{"dataset": "notes from a synthesiser with random patches", "n_mels": 64, "mask_prob": 0.08, "arch": "tdnn", "kernel_size": 5, "stem": "single", "widths": [384], "init": "torch_default", "learning_rate": 0.003, "shampoo_beta": 0.95, "merge_dims": true, "adamw_lr_other_params": 0.0024, "lr_schedule": "wsd", "weight_decay": 0.2}
Rows from block 5 of a small self-supervised audio encoder (BEST-RQ), named by matrix and row number. Each number is 128 + 24 x the weight over its row's rms, rounded and kept within 0 to 255. All counts start at 0.
After each channel's rows are labels from the 100 clips, of 14848, where the channel reaches its highest value: "strongest on" is what is common among them; "loudest band" is the band of the loudest frequency at the time of the peak. Only what is clearly more common there than usual is listed. The data: notes from a synthesiser with random patches. In brackets: how many of the 100, against the usual share in percent.
# conv: pointwise conv (model.blocks.5.conv.weight, 384x384x1), inputs 308-383

conv.42 [125 159  71 152 120 187 152 107 100 126 108 125 118 123 110 138 110 183 135 164 116  92  85  90  81 103 116 116 139 128  79 103 142 168 123  87 140 119 127 131 135 167 123 150 107 148 131 142 125 126 159 196 116 148 134 135 132 146 129 106 118 132 144 101  84 136 116 128 106 150 145 136 146 140 166 108]
strongest on: tremolo (53 vs 24.8)
loudest band: 1000 to 2000 Hz (25 vs 9.5)

conv.20 [112 117 119 125 121 132 137 152 149 109 132 141 109  97 208 119 122 115 133 109 129 132 156 132 107 142 101 143 148 133 122 118 163 106 143 110 124 122  92 151 125  83 119 127 145 115 124 139 157 128 141 127 144 163 106 140 127 113 170 146 132 130 138 169 130 134 132 128 125 112 104 180  83 141 137  67]
strongest on: glide (77 vs 22)
loudest band: 250 to 500 Hz (47 vs 14.1)

conv.228 [120 120 120 114 117 164 170  81 140 100 118 128 136 156 149 121 146 107 143 110 159 162 113 109 141 149 121 145 142 108 135 187 110 117 129 102 126  90 125 132 131 149 109 146 145 156 112 128 141 126 129 165 193 120 126 115 101 126 103 140 120  76 158 104 118  95 133 125  98 126 122 138 148 113 119 147]
strongest on: tremolo (66 vs 24.8); noise (28 vs 10.3)
loudest band: 4000 to 8000 Hz (41 vs 19.9)

conv.191 [133 105 148 176 166 129 106 136 117 147 118 108 126 164 129 131 123 141 128 117 148 114  37 167  79 130 116 161  63 104  96 111 136 137 181 149 103  98 111  89  87  93 128 160 118 155 120 109 174 131  91 119 143 121 117 161  86 106 114 102 101 128 160 128 147  99 116 112 121 145 125 137 133 111 130 126]
strongest on: pad (96 vs 25.2)
loudest band: 4000 to 8000 Hz (88 vs 19.9)

conv.365 [133 106 110 141 127 115 139 125 166 130 114  75  77 141  98 114 114 122 130 109 125 157 151 133 144  47 116 125 111 139 211 154 157 123 121 123 110 126  93 103 138 149 145 134 124 136 102 122 119 107 136 118 121 146 142 128 101 131 151 151 104 143 125 145  86 108 107 113 202 129 135 150 140 131 111 113]
strongest on: tremolo (50 vs 24.8)
loudest band: 4000 to 8000 Hz (50 vs 19.9)

conv.317 [107 126 144 159 108 161 129 113 139 128 127 160  88 120 131  90 115 113 117 130 112 143 138 105  82  83 125 130 136 143 166 124 117 119 123 137 133 162  91  98  90 122 110 145 130 116 124 125 142 128 150 164  87 138 151 175 132 138 147 114 114 149 129 152  99 122 120  65 101 114 128 120 123 118 139 121]
strongest on: text has "pass" (92 vs 59.8); filter wobble (81 vs 20); resonance (48 vs 15.4)
loudest band: 250 to 500 Hz (33 vs 14.1)

conv.269 [128 133 130 148  79 147 166 130  95 153 131 104 118 138 137 115 149 125 102 111 141 255 136 142 169 105 159 145 108 129 103 170 150 141  89  90 124 136 152 105 113 100 134  86 113 114 122 128 107 169 122 133 145 134 120 132  93 126 112 122 137 146  84 135 136 130 140 142 133 113 124 118 125 114 165 116]
strongest on: gate (77 vs 25.3); filter wobble (44 vs 20)
loudest band: 500 to 1000 Hz (39 vs 15.9)

conv.286 [171 130 107 132 195 122 132 151 163 139  96 131 116 125 104 145 135 106 135 135  83 128 148 118 151 151  98 129 107  86 170 146  83 129 123 139 140  74 176 150 113 114 121 141 142 120 131 134  75  90 137 114 132 122 122 135 120 139 167 142 144 139 136  56 114 111 135 153 130 108 101 173 130 109 164 126]
strongest on: filter wobble (87 vs 20); low-pass (52 vs 20.2)
loudest band: 1000 to 2000 Hz (25 vs 9.5)

conv.334 [132 112 137 118  84 120 135 131 100 124 106 103 108  97 123 127 118 118 141 123 123 116 113 114 144 143 139 153 114 121 146 118 255 125 121 108 124 123  95 152 119 143 130 113 114 174 148 152 130 129 109 103  97 116 125 141 124 115 133 115 134 120 139 117 126 116 124 104 117 114  81 135 146 152 118 130]
strongest on: glide (100 vs 22)
loudest band: 1000 to 2000 Hz (31 vs 9.5)

conv.125 [111 118 115 159 136 140 107 117 127  92 140  33 133 121 166 136 135 129 104 127 167 146 115 146 128  71 175  82 158 145 140 132 117 133 122 108  83  93  97 106 146 125  88 108  88 141 137 155 153  76 133 149 149 122 140 113 146 137 127 122 135 114 140 154  89 111 149 114 105 118 139 108 140  96  95 139]
strongest on: tremolo (54 vs 24.8)
loudest band: 500 to 1000 Hz (39 vs 15.9)

conv.326 [127 102 119 132 141 148 116 127  95  97 167 122  68 153 172 121 103 132 108 139 132 106  98 163 134 128 186 117 117 134  94  75 160 126 145 130 118 109 141 139 116 117 109 109  63 138  84 136 156 178 128 136 108 146 131 176  68 145  92 113 114 141 145 114 157 110 126 106 147 142 103 129  66 156 119 158]
strongest on: inharmonic FM (27 vs 10.1)
loudest band: 250 to 500 Hz (39 vs 14.1)

conv.231 [128 141 110 119  99 135 146 108 118 127 105 109 127 135 135 118  89 126 117  99  89 116 212 120 161  97 102 121  98 123  93 132 113 137 105 104 111 131 134 137 147 135 122  80 165 155 143  78 144 118  86 121  97 158 134 156 133 144 109 142 134  99 146 119 125  99 117  94 143 100 146 130 123 103 112 113]
strongest on: gate (51 vs 25.3)
loudest band: 4000 to 8000 Hz (53 vs 19.9)

conv.186 [135 144 121 142 131 175 115 150 133 125 105 112 126 125 113 108 111 153 110  82 135 139 139 132 149 117 123  77  58 136 119  94 153 115  99 160 118 160 175 142 164  89 143 167  89 132 112 129 157 155 115 106  80 150 136 140 102 120 131  75 114 144 177 112 105 134 119 103  89 131 135 139 122  82 168 137]
strongest on: echo (63 vs 24.4); pad (52 vs 25.2); triangle (28 vs 10)
loudest band: 500 to 1000 Hz (37 vs 15.9)

conv.255 [115 106 140 117 102 107  73 125 123 133 114 116 115 124 112 114 133 178 115 117  91 104 154 122 140 141 117 114  96 132 138 114 128 132  78 187 134 137 132 126 147 161 135 229 152  96 155 139 122 125 112 122 159  90 121 154 110 133  97 113  94 121 170 133 112 123 133 122 137 109  96 125 124 141 119 100]
strongest on: pad (99 vs 25.2)
loudest band: 4000 to 8000 Hz (42 vs 19.9)

conv.338 [128 185 110 172  98 136 168 154 149 132 138 108 102  79 101  93  91 113 120 122 115 157  98 120 138  99 104 115 102  91 108 142  64 140 177 150 120 144 177  83 136 129 108 132 186 139 103 134 130 138 152 130 129 132 115 130 118 122 100 154 163  84 132 146 142 182 125 184 139 144 123 140  95 129 106  89]
strongest on: filter wobble (66 vs 20); pluck (58 vs 24.9); resonance (46 vs 15.4)
loudest band: 1000 to 2000 Hz (25 vs 9.5)

conv.192 [100 108 145 151 122 135 111 107 179 116 135 116 111 109 111 124 162  88 155 146 141 133 140 107 121 124 110 117 109 103 125 136 144  97 142 113 128 156 127 151 134  91 102  73 102 165 107 151 115 121 144  88 145 138  91 177 132 121  99 135 142 145  97  93 153  69 142  90 150 156 146 113 117 126 127 141]
strongest on: pitch class: B (30 vs 6.7); narrow pulse (29 vs 10.1)
loudest band: 500 to 1000 Hz (38 vs 15.9); 1000 to 2000 Hz (28 vs 9.5)

conv.0 [125 138 152 148 118 132 110 125  72  88 155 133 105 103 115 130 146 124 143 106 102 153 132 122 146 154 119 133 151 146  78 128 101 149 134 131 141 120 127 125 146 132 120 142  86  93 133  58 146  80  98 145 173 128  84 102 143 119 132 143 176 126 141 130 122 144 125 105 147  78 125 116 193 115 173 104]
strongest on: tremolo (55 vs 24.8)
loudest band: 500 to 1000 Hz (41 vs 15.9)

conv.100 [130  88 110 167 126 137 164 121 115 147 166 129 108 157 129 115 119 243 127 135 122 104 109 151 129 139 118 105 122 128 115  90 171  96 118 120 105 114 155 116 180 161 141 103 113  89 123 153 125 132 142 108 124 159  97 115 115 114 152 123 145 133 135 160 133 131 128 159 119 160 124 117 120 148 151  90]
strongest on: pad (75 vs 25.2); filter wobble (44 vs 20); resonance (36 vs 15.4)
loudest band: 4000 to 8000 Hz (49 vs 19.9)

conv.16 [147 106 105  86 112 104 157 125  99 109 106 108  90 147 130 122 138 137 122 142 118 114  96 154 119 112  90 159 144 141  62 125 125 168 167 138 131 107 138 158 150 158 138 120 176 122 179 160 139 111  81 125 128 155 144 136 112 128 146 108 103 100 134 145  86 127 112  97 101 143  71 125 115 148 112 109]
strongest on: pluck (93 vs 24.9); echo (92 vs 24.4); triangle (29 vs 10)
loudest band: 250 to 500 Hz (36 vs 14.1)

conv.35 [124 155 118 123 157 104 105 128 118 114 136 136 105 138 130 134 132  99 146 129 135  66 100 179 169 141 131 158 102 144 112  92 175 123 179 113 144 110 147 110 196 121 146 164 184 147 150  82 150 128  98  77 131 165 161  98 107 132 121 126  89 133 167 130 108 157 117 104 116 129 115 134 160 160 139 127]
strongest on: gate (78 vs 25.3); filter wobble (42 vs 20)
loudest band: 4000 to 8000 Hz (81 vs 19.9)

conv.383 [137 131 113 118 133 148 129 152 115 126  96 126 141 107 133 126  98 156 145 100 140 113 174 105 119  83 107 146 101 100 142 126 147 161  89 133 115 145 194 119 144  96  98 124 140 128  86 151 115 199 124 125 110 173 113  97 125  73 135 139 130 145 145 157 115 101 104 117 148 166 135 103 140 146 149 112]
strongest on: pitch class: A (40 vs 6.9)
loudest band: 500 to 1000 Hz (36 vs 15.9); 1000 to 2000 Hz (27 vs 9.5)

conv.232 [119 147 115 133 123  89 136  82 107 124 153 122 137 125 165 120 147  93 115 104 132 134 126 115 205 108 137 139 105 122 134 165 125 147 137 125 121 115 158 109 177 104 126  98 168 117 125 107 110 125 125  66 110 111 149 116 170 124 168 117 139 153  95 118 154 128 126 106 137 149  88 126 128  97 131 168]
strongest on: gate (75 vs 25.3); triangle (28 vs 10)
loudest band: 4000 to 8000 Hz (76 vs 19.9)

conv.206 [153 143 171 123 139  79 147 128 107 171 131 141 123 131 149 146 119 133  99 135 135 148 155 150 144 133 137 136 109 136 152 198 174 154 152 170 151 138 103 129 122 153 124 118  85 135 108 134 117 146 118 113 168 160 187 128 110 100 141 137 176 100 142 129 119 157 142  94 121 112 164 160 106 158  96 189]
strongest on: drive (57 vs 25.6); notch (44 vs 20.3)
loudest band: 250 to 500 Hz (37 vs 14.1)

conv.314 [124 114 109 133 142 128 115  95 173 149 170 137 129 125  85 112 165  94 113  88 119 113 173 154 128  96 118 111 160 115 173  91  75 151  97 127 150 118  88 124 135 147 167 123 154 130 133 189  99  85 140 102 106 143  90 123 123 151 130 170 103 156 138 126 137 155 136 112 182 111 189 151 151 108 118 116]
strongest on: filter wobble (98 vs 20); resonance (46 vs 15.4); noise (37 vs 10.3)
loudest band: 2000 to 4000 Hz (29 vs 5)

conv.375 [107 134 140 133 163 108 135 108 144 117 163 124 119 141 124  94  97 126 121  94 108 147 110 118 122 108 135 124 127 142 147 118 178 146 123 168 189 128 110 166 145 146 140 146 210 111 128 126 157 126 125 122 131 117 118 113 138 106 112 151 142 114 135 148  94 130 100 152 108 121 168 133 108 161 113  85]
strongest on: harmonic FM (29 vs 10.1); square (28 vs 9.6)
loudest band: 1000 to 2000 Hz (29 vs 9.5)

conv.34 [149 133 160  92 110 104 142 135  87 118 155 121 123 126 130 137 166 103 129 124 101 117 151 136 131 152 118 110 156 137 128 153 139 135 105 148 106 145 155 106 166 129 118 127 124 128 152 142 111 125 115  98 101 110 122 156  71 109 119 114 122 158 139 102 129 163 135 145 173 116 121 136 128 136  97 137]
strongest on: filter wobble (57 vs 20)
loudest band: 250 to 500 Hz (35 vs 14.1)

conv.253 [122 117 111 136  67 165 141 163 151 190 161  72 102 141 108 143 107 105 152 134 136 119  85 114 156 125 151 144 105 169  97 152 139 126  90 133 131 162 153 129 101 156 139 100 186 143 123  99 121 133 119 153 116 103 154 102 124 138 124 125 111 155 127 187 120 101 112 153 138  81  93  91 118 117 135 108]
strongest on: pitch class: A (37 vs 6.9); triangle (36 vs 10); square (26 vs 9.6)
loudest band: 500 to 1000 Hz (65 vs 15.9)

conv.364 [140 121 167 134 100 151 118 150 189 150 132 147 104  73 126 113 141  74 109 150 107 138 126 130 115 129 167 112 168 131 104 130 122  93 143  94 134 146 151  94 144 202 118 129 133 112 113 124 115 135 122 138 161 114 152 126 139 109 114 115 133 100 157  94 127 126  96 122 126 124 139 120 114 178 132  77]
strongest on: swell (50 vs 24.7)
loudest band: 4000 to 8000 Hz (48 vs 19.9)

conv.118 [131 144 130 116 135 108 149 117 142 114 138 122 159 130 130 133 112 115 137 137  99 109 208 147 207 143 120  87 155 110 121  94 118 106 104 131 119 134 154 107 126 126 119 122 111 105 135 151  80 126 126 130 135 153 114 144 121 140 125  88 119 119 112 123 139 237 125 116 127 125 127 120 142 115  99 143]
strongest on: gate (86 vs 25.3)
loudest band: 4000 to 8000 Hz (88 vs 19.9)

conv.48 [143 134 136 137  94 108 101 176 126  96 125 111 113 114 145 108 134 141  86 123 187 147 125  95 161 118 171 113 117 117 108 103 153 135 123 157  97  99 146 165 133 142 106 139 123 159 123 102 114  63  93 139 128 121 142  96 181 148 152 123 121 125 118 103  97 130 138 128 173 139 147 114 112 128  92 157]
strongest on: pitch class: B (43 vs 6.7); square (30 vs 9.6)
loudest band: 500 to 1000 Hz (36 vs 15.9)

conv.291 [131 134 132 153 105 151 140 120 113 115 125 101 125 108 124 132 135 112 131  91 167 157 107 147 207 154 129 142  90 156  86 116 168 130 141 102 113 134 154 121 157 115 134 120 150 154 121 140 133 135 107 150 158 141 118 136 133 133 105 134 115 154 139 135 152 151 142 151  91 165  80 117 131 131 135 180]
strongest on: gate (69 vs 25.3); filter wobble (44 vs 20)
loudest band: 4000 to 8000 Hz (56 vs 19.9)

conv.211 [132 132 112 116 119 137 118 102 110 129 123 120 125 153 162 110 101 136 145 126 142 119  98 145 109 112 152 107 158 149 136 100 128 135 147 110 126 150  98 130 125 126 135 103 142 136 123 131 163  93 101 103 151 121 147 116  94 169 117 138 144 104  97 137 135  94 131  99 118 113  76 129 100 150 127 130]
strongest on: drive (63 vs 25.6); echo (49 vs 24.4); narrow pulse (29 vs 10.1)
loudest band: 500 to 1000 Hz (45 vs 15.9)

conv.371 [107 157 126 112 157 101 123  94 123 106  89 128 121  97 133 132 108 134 132 113 136 149 172  87 123 147 128 139 118 101 161 121 111 139 164 144 128 132 152 111 135 141 114 163 176 108 117 176 141 114 132 118  94 141 142 145 175 117 140 142 145 147  85 150 151 109 107 141 136 136 161 126 164  89 138  84]
strongest on: square (28 vs 9.6); pitch class: G# (26 vs 6.7); pitch class: A (26 vs 6.9)
loudest band: 500 to 1000 Hz (69 vs 15.9)

conv.130 [129 123  92 131 117 119 119 153 117 117 171 131 119  70  80  90 168 110 139 128 114  78 114 120 113  96 118 149 174 137 118 146 111 120  99 125  83 131 166 157 121  88 101 131 135 100 126 133 115 129 143 120 132 128 101 124 108 170 125 133 113  98 118 112 106 137 140 119 108 129  87 147 128 126 109 126]
strongest on: swell (56 vs 24.7); pitch class: G (35 vs 6.6)
loudest band: 1000 to 2000 Hz (30 vs 9.5)

conv.248 [130  79 123 140 129 136 133 107 163 118 129 110 138 168 127 151 128 123 134 114 165 137  76 102 126 173  92 125 101 127 148 145 115 129 130 102 121 131 129 135 139  87 122  96 110 132  91 152 117 136 114 111 129 139 138 148 114 135 103 120 131  96 147 154 142  90 139 114 126 109 125 132 165  89 149 155]
strongest on: pad (98 vs 25.2)
loudest band: 4000 to 8000 Hz (72 vs 19.9)

conv.91 [ 90 136 159 137 119 109 146 142 147 157 142 137 142 131 130 151 140 120 124 116 164 121 156 135 155 151 158 167 123 172 138 140 148 101 150 142 133 143  84  78 104 144 145  98 109 104 117 189 109 117 195 115 136 153  99 134 112 135 111 125 153 155 138 176 121 163 136 112 133  96  92 109  89 109 114 100]
strongest on: echo (59 vs 24.4); pluck (55 vs 24.9)
loudest band: 250 to 500 Hz (43 vs 14.1)

conv.45 [134 117  94 131 128 120 135 124 120  92 126 124 150 118 151 132 110 158 134 146 158 212  95 106 166 126 112 131 129 105 144 170 124 132 121  96 101 152 167 138 161 167 101 149 130 116  98 139 150 161 142 101 183 134 126 144 150 104 152 124 148 137 121 109 117 138 119 191  83 183 131 123 109 160 131 114]
strongest on: tremolo (89 vs 24.8)
loudest band: 500 to 1000 Hz (38 vs 15.9)

conv.66 [143 136 134 121 121 131 154 139 133 149 143 131 129 157 105 143 155 103  94 143  89 129 140 172 101 134 144 107 140 172 122 122 104 128 117 123 160 170 120 138  94 139 156 118 132 107 163 140 124 149 113  95  91 134 158 153 158  91 140 163  98 114 132 161 107 100 123 137 107 120 115 117 135  78 110 137]
strongest on: square (30 vs 9.6); triangle (30 vs 10)
loudest band: 250 to 500 Hz (50 vs 14.1)

conv.355 [108 119  96 146 157  96 131 130 136 133 125 122 114 122 146 118 133 164 117 150 126  57 138 119 128 118 152 127 116 126 110  55 115  87 123 120 109 113 121 122 170 182 106 146 197 133 100 133 122 149 124 115 107 132 112 148 130 140 100 130 115 139 131 143 113 149 110 132  82 171 160 149 107 110 122 133]
strongest on: echo (59 vs 24.4); pluck (55 vs 24.9); filter wobble (41 vs 20)
loudest band: 500 to 1000 Hz (37 vs 15.9); 250 to 500 Hz (33 vs 14.1)

conv.165 [121 117 112 103 113  66 154 126 123 116 107 102 116 106 103 111 116 105 164 158 113 154 113  81 130 139 147 107 130 141 165 122 255 141 135 126 119 113  96 191 126 102 106 190  96 148 121 123 132 117 101 110 118 123 132 114  94 113 164 123 145 105 147 110 121 128 147 132 107 125  98 115 108  82 130 139]
strongest on: glide (100 vs 22)
loudest band: 1000 to 2000 Hz (29 vs 9.5)

conv.233 [144 120 136 108 103 134 123 113 179 145 150  99 155 139 129 120 146 165 102 123 153  96 110 113 130  93 119 145 108 146 111 133 119 142 137 118 135 142  66  83 127  84 127 134 104 130 101 125 185 130 117 104 110 121 156  89 108 146 149 136 118 124 100 136 157  87 123  90 140 175 147 156 130 166 110 148]
strongest on: square (26 vs 9.6)
loudest band: 1000 to 2000 Hz (33 vs 9.5)

conv.268 [130 127 138 127 109 178 127 122 178 114 123  97 149 133 158 109  95 112 130 141  76 118 145 121 100 149 131 132 138 119 117 146 122 124 161 110 157 125 116 115 118 121 118 123 139 125 117 168 152 140 135 130 154  83 124  32 141 101 136 122 165  98 126 121 115 101 129 139  67 143  87 165 109 141 153 116]
strongest on: echo (57 vs 24.4)
loudest band: 1000 to 2000 Hz (27 vs 9.5)

conv.99 [ 95 127 178 148 118 113 147 148 136 124 119 178 132 128 119 161 144 118 120 154 155 138 141  91 161 121 126 157  97 133 106 112 130 165 102 133 126  99  87 156 138 220 125 107 184 146 118  99 123 132 166 129 122 162 142 140 127 115 150 144 155 133 123 133 142  86 101 114 115 139 110  95 129 175 129 168]
strongest on: tremolo (53 vs 24.8)
loudest band: 4000 to 8000 Hz (52 vs 19.9)

conv.321 [115 110 174 159  92 121  96  97 145 122 130 115 110 121  99  86 124 117  83 110 153 131 121 116 129 133 144 125 155 134  51  99  96 136 145 134 132  86 133 166  94  81  92 149  87 167 151 102 127 140 140 132 115 108 137  98 130 106 156 176 143 121 124 158 130  82  86 134 113 133 131 135 112 119  95 145]
strongest on: text has "pass" (91 vs 59.8); filter wobble (90 vs 20); resonance (46 vs 15.4)
loudest band: 250 to 500 Hz (38 vs 14.1)

conv.337 [103 114 135 142 124 132 133 121 186 122 118  50 141  99  93 104 124 126 144 146 127 139 134 126 136 183 104 129  83 138  94 105 125 129 137 128 111 132 115 161 182 156  61 133 114 115 113 125 123 109 113 115 120 125 122 105 118 130 157 183 156 114 143 139 129 113 124 139 161 139 135 120 135 116 119 103]
strongest on: text has "pass" (92 vs 59.8); filter wobble (89 vs 20); resonance (40 vs 15.4)
loudest band: 1000 to 2000 Hz (28 vs 9.5)

conv.95 [195 147 110 119 129 104 138 118 118 133 121 126 134 106 118 105 168 102  81 109 136 165 108 109 107 119 149 146 126  69 140 141 131 145 105 149 143 135 122 144 129 116 136 173 100 152 164  92 113 120 130 121 145 147 175 104 135 159 177 147 125 110 120 109 141 151 139 115  83 150 100 186 116 108  56 147]
strongest on: drive (52 vs 25.6)
loudest band: 250 to 500 Hz (49 vs 14.1)

conv.316 [156 142 133 133 132 162 146  94 151 137 130 122 133 117 128 172 140 124 109 152 131 127 114 151  80  97 117 100 176 132 182 123 170 146  98 121 135 138 120 121 143 103 140 123 126 206 102 149 136 138  90 183 120 151 142 144 119 119 161 117 147 100 142 139  90 149 123 121  96 116  55 159  93 160 107 169]
strongest on: envelope: pad (51 vs 25.2); filter wobble (49 vs 20); noise (32 vs 10.3)
loudest band: 250 to 500 Hz (33 vs 14.1)

conv.283 [100 102 140 116 144 107 126 108 113 142 118 127 150 124 126 133 121 150 131 153  87 117 110 147 111 113 133 167 130 129 109 135 117 173 137 118 140 118 161 159 163 168 123 115  72 102 147  10 109 107 101  25 112 136 138  88 133 141 103 117 158 126 109 119 136 144 132 120 137 113 122 113 127 126 122 128]
strongest on: saw (25 vs 9.8)
loudest band: 4000 to 8000 Hz (55 vs 19.9)

conv.208 [147  98 113 109 162 174 126  81 135 126 124 143  53 160 140 131  85 115 132 123 182 106 144 133 103 105 170 124 124 176 135 122 157 127 131 116 112 149 119 180  86  74 134 111 111 106 117 137 128 144 129 172 119 112 155 113 127 126 161 145 121 182 143 174 135 150 135 153 142 138 141  96 106 123 100 104]
strongest on: filter wobble (53 vs 20); resonance (38 vs 15.4); triangle (33 vs 10)
loudest band: 500 to 1000 Hz (38 vs 15.9)

conv.224 [108 134 132 120 186 114 143 127 141 138 134 119 135 124 136 121 127 100 125 154 149 102  88 136  98 130 164 141 129 125 125 111 195  94 148 155  97 144 118 132  98 164 154 128 106 119 143 142 132 150 112 154 141 148 104 163 147 108 131 110 156 126 118 119 126  33 114 111 130 116  92 126 142 147 127 119]
strongest on: glide (74 vs 22)
loudest band: 500 to 1000 Hz (37 vs 15.9)

conv.86 [130 136 124 108 137 138 155 144 168 148 129 123 154 176 106  92 156 113 146  97 148  71 143 145 126 113 180 114 157 117  96 108 109 139 100 152 133 120 131 151 120 148 144 149 146 118 159 113  77  89 150 124 122 123 137  89 140 159 129 129 165 117 136 123  97 116 106 165 109  83  84 150 112 130 131 111]
strongest on: pluck (52 vs 24.9); echo (49 vs 24.4)
loudest band: 500 to 1000 Hz (35 vs 15.9)

conv.254 [144 131 118 114 116  90 161 146 167 102  89 165 138  97 113 101 138  88 124 104 110 123 181 169 132 105 128 109 119 131 150  82 139 141  95  86 135 108 143 143 145  83 118 161 115 131 131 115 120 132 107  64  93 138 115  90 134 129 111 113 126 133 170 121 119 137 146 158 168 118  88 134 129 174 134 146]
strongest on: echo (94 vs 24.4); swell (77 vs 24.7)
loudest band: 250 to 500 Hz (33 vs 14.1)

conv.43 [102 125 134 129 103 145 138 144 129  95 122  86 145 146 142 146 103 137 176 129 164  93 237 190 107 150 176  93 122 127 198 124 150 100 155 129 115 110 130 140 187 118  96 147 102 116 112  88 116 140 157 113 149 110 148  89 117 165 163 131  98 118 119 153 103 102 130 125 132 144  89 149 103 119 136 140]
strongest on: low-pass (43 vs 20.2)
loudest band: 250 to 500 Hz (41 vs 14.1)

conv.222 [145 153 124 130 124 139 202 115 138 115 132 125 147 116 108 125 116 108 117 129 141 105 148 134  85  99 119  70  76 108 118  59 131 121 132 121 128 156 155 110  97 127 109 179 125 121 129 134 171 100 172  93 110 149  86 142 115 112 124 137 122 115 123 176 145 107 111 155 138 110 108 130 145 166 144 138]
strongest on: swell (100 vs 24.7)
loudest band: 4000 to 8000 Hz (57 vs 19.9)

conv.308 [100 149 108 168 110 132  99 122 102 129 134 104 147 146 144 151 123 149 139 129 164 101 158 142 131 135 122  85 106 119 107  95 105 181 135 143 110 137 158 100 148 149 140 119 156 172 142  95  89 118 139 131  93 104 110 129 110 131 131 122 162 171 140  33 101 166 139 119 139 155 137 150 160  99 160 138]
strongest on: vibrato (47 vs 22.2)
loudest band: 500 to 1000 Hz (36 vs 15.9)

conv.131 [132 113 121 138 151 119  62 139 117 146 110 113 122 128 151 133 171 154 120  88 132 135  99 124  50 124 107 156 158 150 132 155 130 111 223 123 134 114 114 152 108 106 113 109 122 124 111 116 132 150 138 130 118 116 117 183 121 140 125 137 145 126 129 141 120  93 136 121 111 153 130 131 118 149 131 113]
strongest on: pluck (99 vs 24.9); echo (89 vs 24.4)
loudest band: 250 to 500 Hz (32 vs 14.1)

conv.373 [162 127 160 104 154 107  90 135 155 162 111 132 129 156 113 128 115 100 156 137 146 139 138 132 120 134 116 119 109 160 162 132 137 119 139 109 173 179 119 120 154 158 147 136 135 168 146 108 104 111 139 118  74 130 148 138 170 120 157 133 110 119 117 128 128 130 133 131 105 155 129 144 141 115 145 126]
strongest on: filter wobble (50 vs 20)
loudest band: 1000 to 2000 Hz (38 vs 9.5)

conv.164 [146 122 118 138 107 135 134 131 139 114 113 136 144 134 129  99 128  81 134 134 137 120 100 133 122 121 109 116 131 109 119 121 114 127 163 115 146 117 110 112 108  73 118 194 103 133 133  98 148 119  94  91 134 113 113 110 122 132 126  61 109 146 215 109 134 121 154 116 134 132  99 118 129 115 121 129]
strongest on: pad (100 vs 25.2)
loudest band: 4000 to 8000 Hz (56 vs 19.9)

conv.62 [133 115 169 125 124 123 125 116 117 110  86 132 116 167 126  81 134 127 131 149 136 146 163  97 122 157 146 151 124 108 111 120 167  99 131 117 135 108 134 147 114 109 138 103 118 188  99 120 171 106 159 114 140 141 127 127 112 126 102 136 145 118 110 112 153 149 125 139  94 138 112 147 121 150 105 155]
strongest on: filter wobble (73 vs 20); resonance (59 vs 15.4)
loudest band: 500 to 1000 Hz (35 vs 15.9); 1000 to 2000 Hz (33 vs 9.5)